A small segmentation model, trained from scratch: decoder norm batchnorm.
Rows from block 5 of the encoder of a small segmentation model, named by matrix and row number. Rows with one number within an expert belong to one neuron, the router's apart. Each number is 128 + 24 x the weight over its row's rms, rounded and kept within 0 to 255. All counts start at 0. Numbers have three digits each.
Before each expert's rows are labels from the 100 images, of 14976, where the router gives the expert most weight on average: "lies over" is the class under the peak; "strongest on" is what is common among them. Only what is clearly more common there than usual is listed. The data: cartoon faces.
# router: router (encoder.blocks.5.mlp.router.weight, 16x320, trained with AdamW), inputs 214-319
# up: expert up (encoder.blocks.5.mlp.up, 16x160x320), inputs 214-319
# down: expert down (encoder.blocks.5.mlp.down, 16x320x160, transposed), outputs 214-319

# expert 12
lies over: skin
strongest on: white hair; grey face; bald
router.12:132122118128167161116128152136147134111180148116131123142161087114127169118132163150105145169095102150102123105126124137118115166098143138099103146139091114137144176116114098143151099157126126157113136154116113115127160172126095129113098140153143152124145114125150109143159181118142102121141118083144109159125113125096
up.0:151109170096146137094155158164127167148110122109170136161143054124139149130142139140114095168077112101148128112136167127122115135122114127109119119121135164097120144120139133188089087134105122138068165127101109160150142129185153127138128140152119123130149148128139128125133151099132126166155130104159158139131141169131
down.0:124106119144134124134122154134096108137155107151140124155133154144115162116129116169140132113152166143120133132092140102118165134169153145078152149113134097136162104155141156118088090124108090157084150107110099103179129101123141182124114165104092166150147144116106149119137151154132101141131116164150140094101128124130
up.1:113125128102113087106144164103118150104144143119142126121121180115134121110122103138105108130129145145139130161143109125137078129153158105113116115145142097170141150163085092110163151127180171117114154155136118156135132145113135137130162135122106161170160129125102092137143108087102105081145113141122076169093129111137
down.1:141149106157116167123106140124108112124132143155175114116162132112126178129136147124115107135183127091134108157169085177088144103138137107161128061098137127099132117083115155180153166125177098119130129098129125146139122110107103126165103140113137119140151096119140110102111103149136127145130144128115198093154130138129
up.2:113141117112146152139161144123130129126118157110130144151138143135141129101112157173093088114116087076135117165135119095137159163128145102128115133089097132097142131136110091088140130134139099126091096137091120080130117115105096122098139121125167104157154116141113128125124109154129134131122137119111129102116142107161
down.2:103128124155116138139130087102165110170115136129138159161151080141152095110160139182146125054102184102148125144120124144113137130142150126097095123133173144107141096109110125142129106143145105105045111110088096113142134143156141147120192130086127131119166106126134132126108138139131119156147125121135147146126120095120
up.3:120141148138131104135131100112088111128195125146158104186126141146130140121170145123101140148100149176140134106143122139136099155071147142116137128142114119166130163121133141115141122151115125137108145123127103122111124093120136143143139129161081155110177123114086117131158121079136108151173144095109177099102158124110
down.3:121096149150075125150096137114122126120174094119129151110113141135121151152095139106147148112108097149128118101152153114137134120145110148134110113090109145095110139101168130157146164146148120138125073122190141190155100149120119089110119091116125127174109105141152174086093107158112136128155133139123102126113139100145
up.4:117137142105126138162110131080117141128154138133155131101153132110148125128165116127130139133139174160095094154123069147100144104107117148154125189166133116103117150121146127141130104102148086107129107139127141130121143140139126152162119092138143125087112111151136144090141135132123116109129106139132172115156136129160
down.4:118178133159074103130123108100129090146098124135125076114117117181128120157147131158065145119157119105129096131109117139158164157105154122142124121098135110151150094090102148144137137158108115135127106088119163113184089086111126115161123158119137130112139191114072164116159121141122122128110088158145152133148123120151
up.5:101159136120139121147150130137108152110168113129130083147132120145132162117143172145141148119116123127154110126163140099153104133122123116133148147116088150099117153128139105130083119126123114116108167138132111145111110082053079151137126119142105106135173113123124076159140156117145135164141125092089092120137123168094
down.5:147112107150129095173110142162177186086078156127170155113130132127110139127117180120125112113128089108186127121133119108133139089115162108163128131111120100147116163115112112072098175100175157149105106141117095148131129133116172141146141153129109137131109120166151188143100151132097127096136133093158156130128129114170
up.6:120114159159154128127137157092104076104068133133154114112160155196147104126130131132147109129106085142114154091098108156129160136149155103136126141089119115128114128135130084164152123125099107171186142118128085150124127129133134091157139137143151168132121161123130142153138141099140136140100140155110141144130111130123
down.6:147070125159099058129134148095153131160129154144154136131096126121173125159127137118130093134115140147120107160152125145155143135146069106145111202156135114105105135112173150139129141169102125138122123118132154128106137129150130130150139138141151140115121134149107123130134134066148142152093065115106113126122153112142
up.7:099099177152169046131100133104124157117148141144157119066122101120089111152142135168133128159123139108124102117139123083083114139096129120145145116143116155134114139162142133144069117134113092168133132132112152192118126128094138126145119097144137168145144132122122099105116117093122138161169097116133151112156098113139
down.7:156170072190085106136111144135091172125135146137125141109114099138173119171156147144080112121106155125117155085138116123123067127134107139116121166087156096150131142108140112155152107150136159138134134114166145143131126141116147111128140146110090168133121098132122118139142158103127142111134170103144129106106085122106
up.8:168122126128096162134141155141159133122125105142134126133123140138148120156107138180143120141129055060107124136121063117149123127135169167085097102134122145131106159123089084150134113149118097113146132138108152140170116145118144168171150141104146101125103102152122150111089125130126142152087149123125142109146111143133
down.8:141136148063145136121140169138131156116113116107143094105130154153136123093121112148151112090120128051134146154132135121137117105131071123134161121112127145104100096124126111142100112122147117084132101121163134099172138169128151183134157141123139133110124152107102138113145101104093121120145165120115106071119125136113

# expert 11
lies over: clothes; hair
strongest on: beard; brown hair
router.11:123095134126160134117119155141113129118109110133134099139139115120124128180103126128159143149133126144103122083120142140090141130096089102116104141149101128109134122125130123157176165138126155166148146156161158095123116092143097165132083142123123144123143127120097143142173103100129098150106101085143164119128117130133
up.0:124131148124111126114164110152173124123109148125178136125124170160088154157124117119073126131156092128139110105168139160105125103099144107103156095113107144124156145162096103148136135124130100110109153159111168132093137131115104149164169157114182123134159105134081099127180144139096162112121119097127117144132132096078
down.0:124146111237116111106145134155117161148078149125123167090131103138131128130125081137116173113137143118149118158174130135113138125158127138121166157104119127128109148125132129124109116079121135124162077113065150137115115125137110156108124129104131127105049135111151141130154140120130139121111139154123109163122124145117
up.1:122163145099146155132116105159105117113164116109158103083119144110109120070106135092136116168109130138132133131163132110109092085173121142116114134131113121158147120112126110173133141168179150107146132172139121113139113089138199126145115089140109172136140134148105133116135121120123137147147159075165135118125149145118
down.1:161115097172126145134145129096103125144144118131125149116120133134165143098088136102113134086153131130054124067140111148187129140166127155077133101144161151114152147123136091111141142154122138123122136156121096142161077152104146115127146075108150126140138127163113089155145108087107106135129111160136156156106144142134
up.2:095126148128111119133137082145128088142145136125079107159069169133123135119064148138151156116123133139134122108122126108090118111135155126133101131185186150155140093095148132117115181132127142162131111127134132158090157108098134185108133128131099186092129133099122141117122072128178084143115099126110091154157113083077
down.2:120115137120166122155124122124124128173148119161184076110113074137105103149153100189117119117108107100126159125091094102124126115107158130173126125151165135121125106118105158156125124149106156134141111136145151145137133108102156118135191118157123114133098168107102110151152147124147081096105185154138104123157135083120
up.3:118134116107142134088108161059140132110090149104107138126108143117118090114148110123181106108110104073156158153128131107125127138128096159129116108118128139160138141128153103127088138144111136151149103117137112153165168171109175154125134111151137103112121131107086138122112102129141124120153129111151140109139156124110
down.3:136148133170163144114103153113124095126137097145150115145172127127139114163124095100145143110153140114129149098126136072134145131138143134119119124137115171116125082123132081132180113141077117146166134128131091134139126126127113108088157101161141105129107141179124144126148097169159120130127145101146180115127134148129
up.4:105145160106098102133143173130124130138116167177162167134100092144076151110142098116142108117095126186164149164141119115151176135118175160146162115156135164126143103175140099179146096112119113149124100142092110120159114087112138108156102150062121131154158118142127101132145127105134171125164116154134147073106131122143
down.4:091173084166156099144098129092161094180161112184136112175132118122111128109064138142157162139122104122136153156128109133132120126117136104102146131130129141101130093114141116145151129107129090130114130108083110119137157091134162114126129140087158096112125128174187113140165121099116157130100140144164122094112107145126
up.5:133131132095142137108100145152139145102154174125090149159089116126114149122161133150132137178120107144130054164122136066084080154133138184081119120113132149102129168138088101127115097118107122171149134139124124132134113148121177134083122093113122115097130140116093112145163164135148099130162137133142114169149113110121
down.5:120152145095126189136129126145152095114153123079086147139111092162116141114113111131084098106121138113134130155127082146158111112086144128122118071146136118136116136140134115106116093135146099116158135157163108147136115102151131115091125110133083153149126196066089110137181148141164121117145147140159119189145131156129
up.6:136142119112110077116141132157104122123149164167117104155163103108090090130172141136091132123158093149130154163143119113099104105116119167152140184113101156118149099134132151192142102093098148096141101151111157130108145130177111137125122125159119122147131108130103104107105120116135183130109164152124133145091111112090
down.6:121112129184111179128149178120126110116102127092124133163114105131134121172138114074130106139095067073126131143151079130130097136157082127141077175152182145119097163130120136096124121108122088101144134152160113113117152097160125117145119122139116098135162136124113126120117117131126123117096137195141126134157097124134
up.7:111137166093115155171103159122145125115096123126116151078144119154125136149079122116188135143140125139126136098115149099138122099106127112152094152174142138103146167161153131112181126152097165168152142095074071189099100119149117129135093154128164193124117126106111137136114139126120088132121095143144148124133155125164
down.7:123091114138093175097165140135093117133146145139144151158159142127136139113124128119122127127100145135127117103106159142153176170133170108052141155167073112168133117181124090094135113122119150173121107115150142144166134117128133142108092140139128113111152126173160114111127097138126146148157139122140180086102145134120
up.8:101109118138144097137115117094119095130094143138121151115115125121137126134116150114133092126164150122159134102130129108129128145136097093103121148121133143192136109138148139145132188164134142127066155125133146138127124155174131124132106133118136127115118151138145133140178114140066141128182098152113143115123118121112
down.8:086148135173098151124088156132169085149139108151106131154144086127103111136099116125121076115157150104153119147173123132131094071143114154117145115103130105125157161129148104146131114099155113170118104144149114124130161100085143135156072128152139148164101132136120132146124152104139127095110121115092138129129106160110

# expert 15
lies over: skin
strongest on: white hair; bald
router.15:133127110138142127128113098106112110113150112106132098109114137167131130118128133112087119114109143121138101100122060148112147168121149129119122125116148155156162125169131141133102127128146101140156151082183162153118161168143136143110151135124105143118123154134130139082162118140163135126101121080133092111117137183108
up.0:122117153126100156137160128133118136140157146120160091118138131172092191128118127107128113131092130134096150161157112140140130111143116141111177132187119109131129110127126132108084119101122118147092128111149123093125099133146105146089147116135111131106152118157159127096154167159130102157174102164112106132164137127144
down.0:099133162147141167119116130117128119144161119129140103141122114123127126142127120158095148130122160133111143153103099144149099117191164134156087102138148115144134121086149144110149138133152138164140134099112177143157108139094141126129164092129127124158143151136115103122120114192157105169093118107120139127121069142135
up.1:119129130147163081131148114109083079142120132092118096103121084111154132174105141129110082116121139101130134100115154113176110148113104133118147109137139141136158135144143138095120144163138117122117110155152151097093109145112160174157133146125144125116159143120090141069151096083138144129102071112137098123165157133099
down.1:131111126182092143123100145139125075113164116129147120146102141142108133129132132114131096167128138139112088124121124094149145141151145148056101145121077116148135093146143106122169151147128148139148113137138132120158127145135132115127107154152106126129162118122091131086148106167112096142104125164193114158160145117126
up.2:124110158119140105122147154171175101135137174101130117185124154143125131132155073154098120144141108098194095105150129115186149118095149134130141113107107179157165119141124089136135140174148132121137126102160145114108130143074121061167121118111138162154118055143117093118116132122127104118114123067087106101137144082079
down.2:133110102122124070167162108180135170169117111141134147112097166127109123133171081137136163157174146152146166149144103119123099099118143158139141114141120143173158123135127124139109139122145129128071145110044088149100132124128128141127140094136130121128115083098069146120126151139101105121150162104135160125161166108114
up.3:097165109129159119131126118109163139103111106115147100137156145116082131071133146123091157124125122104122129103122138136118128131110168133092149157087169143136117138147143097138097109131139101156080097087110152106080195118122153122128140075141132120136120136118163118140165178125100126116119151092099142149135131104156
down.3:106148139159103146121113123099100097122118100120119124174139197105114094137115108142138105120101085120147135095170128110106086116129148089166134131105157090188142133142127103139140126159120107143145101113155123120098137142153126088125135125123137132097151099116166075152126107148090167085164141138131146099127122159124
up.4:137130132104116112112126150134158119119111100133155098097107119105080142175114158112169122104147139127130149110125143122165147133154141131091095100141109111149148091166139101163150150131140133142121131134139105135114111117091132144150150146132132152114123134162111134138165122165122138166117153128104114081107121120122
down.4:158088122158140124188146103141130139097088102141143110153158105098104099128123115125160137150124113141121103106145151136138144095123145092119152141102114136130122133145130154118092104142143180077088095160110065092181136161100130145120129123129133108137134111165147144143139128113131130124176106163095165162118101116151
up.5:176140117079151143158131143142131159137180132074112193132131151138104124135122141145135142124127109128139156135118089119128109138116137135155122115105119137111113107099110153114091136088148096103127147083108151124143105131121164120134093133139134125147091141199158117104117151148109119145119125115162137139129151132130
down.5:143134122150130137165118137154102104181118103132102110130155146130132092103091130091103120114103115175127162151105133163171125096129118156151155148131149115162131130106110128112123123107157143162114125143140136120153115120120137151150138120122172152113195103130139105107145097117125169115096124120120113131106106131127
up.6:125075128115171149117079151122123182116140146118094124112131171154105099065145099131124162116101140123122167148129118159111094114108098102147131135076122137084124110140120144145119116126086118086119135105119094145141114119099123103113117139142097129108125103112165094158089150152174143121146130166145103125118125130106
down.6:098153097156094156113146164128122146130155141128152147085128110116156122144129160127111148135154141124136101102112079143122112097111169141136106141099110141155121148133115136084117114151124139104150082113132113103103118144166093089157124107116172149142161122164117136091087134087136097118121104149112149155092122119112
up.7:088132100092128154090135146110100110102157089135080138124148133110118129106131098141131108150105103137130112118125090122085124157091126152125113150174116138148117066152106076099141133122112142129128153116138170077184123175138096106128107109149141175119106119116154139174113127137152137110109109128131126154131142141116
down.7:108163126092129143103120120072159123145107091115147132121132153137110142116143130121127167134137139138119147139137132110112121099120168148128141093062149117119120125141153135099115087112139114138177144154073127094165100111122159118110115129127131118093093162145106089136154116179149124133124178141153112166154109121153
up.8:128186127097129095135106158098118105078113163111147082143121117122158091157112129088122076144121141123103154117138110121145111166137128143093151166133136180125113126160118122127145138087086174133157173123162172145112172145121106135156112166137095101147165156087093104124121106132165096109129134111128145117109141133053
down.8:159095144253101131119151128118127161139114130114148148102109141136120139123118128106173135144164100127158155132136096065150146105100110145163158103144107121103149106159112150159150116144132118139118120125115092122160113128044142140125146093121103084148167107102149103126120122121150140111132132149140127138133140127168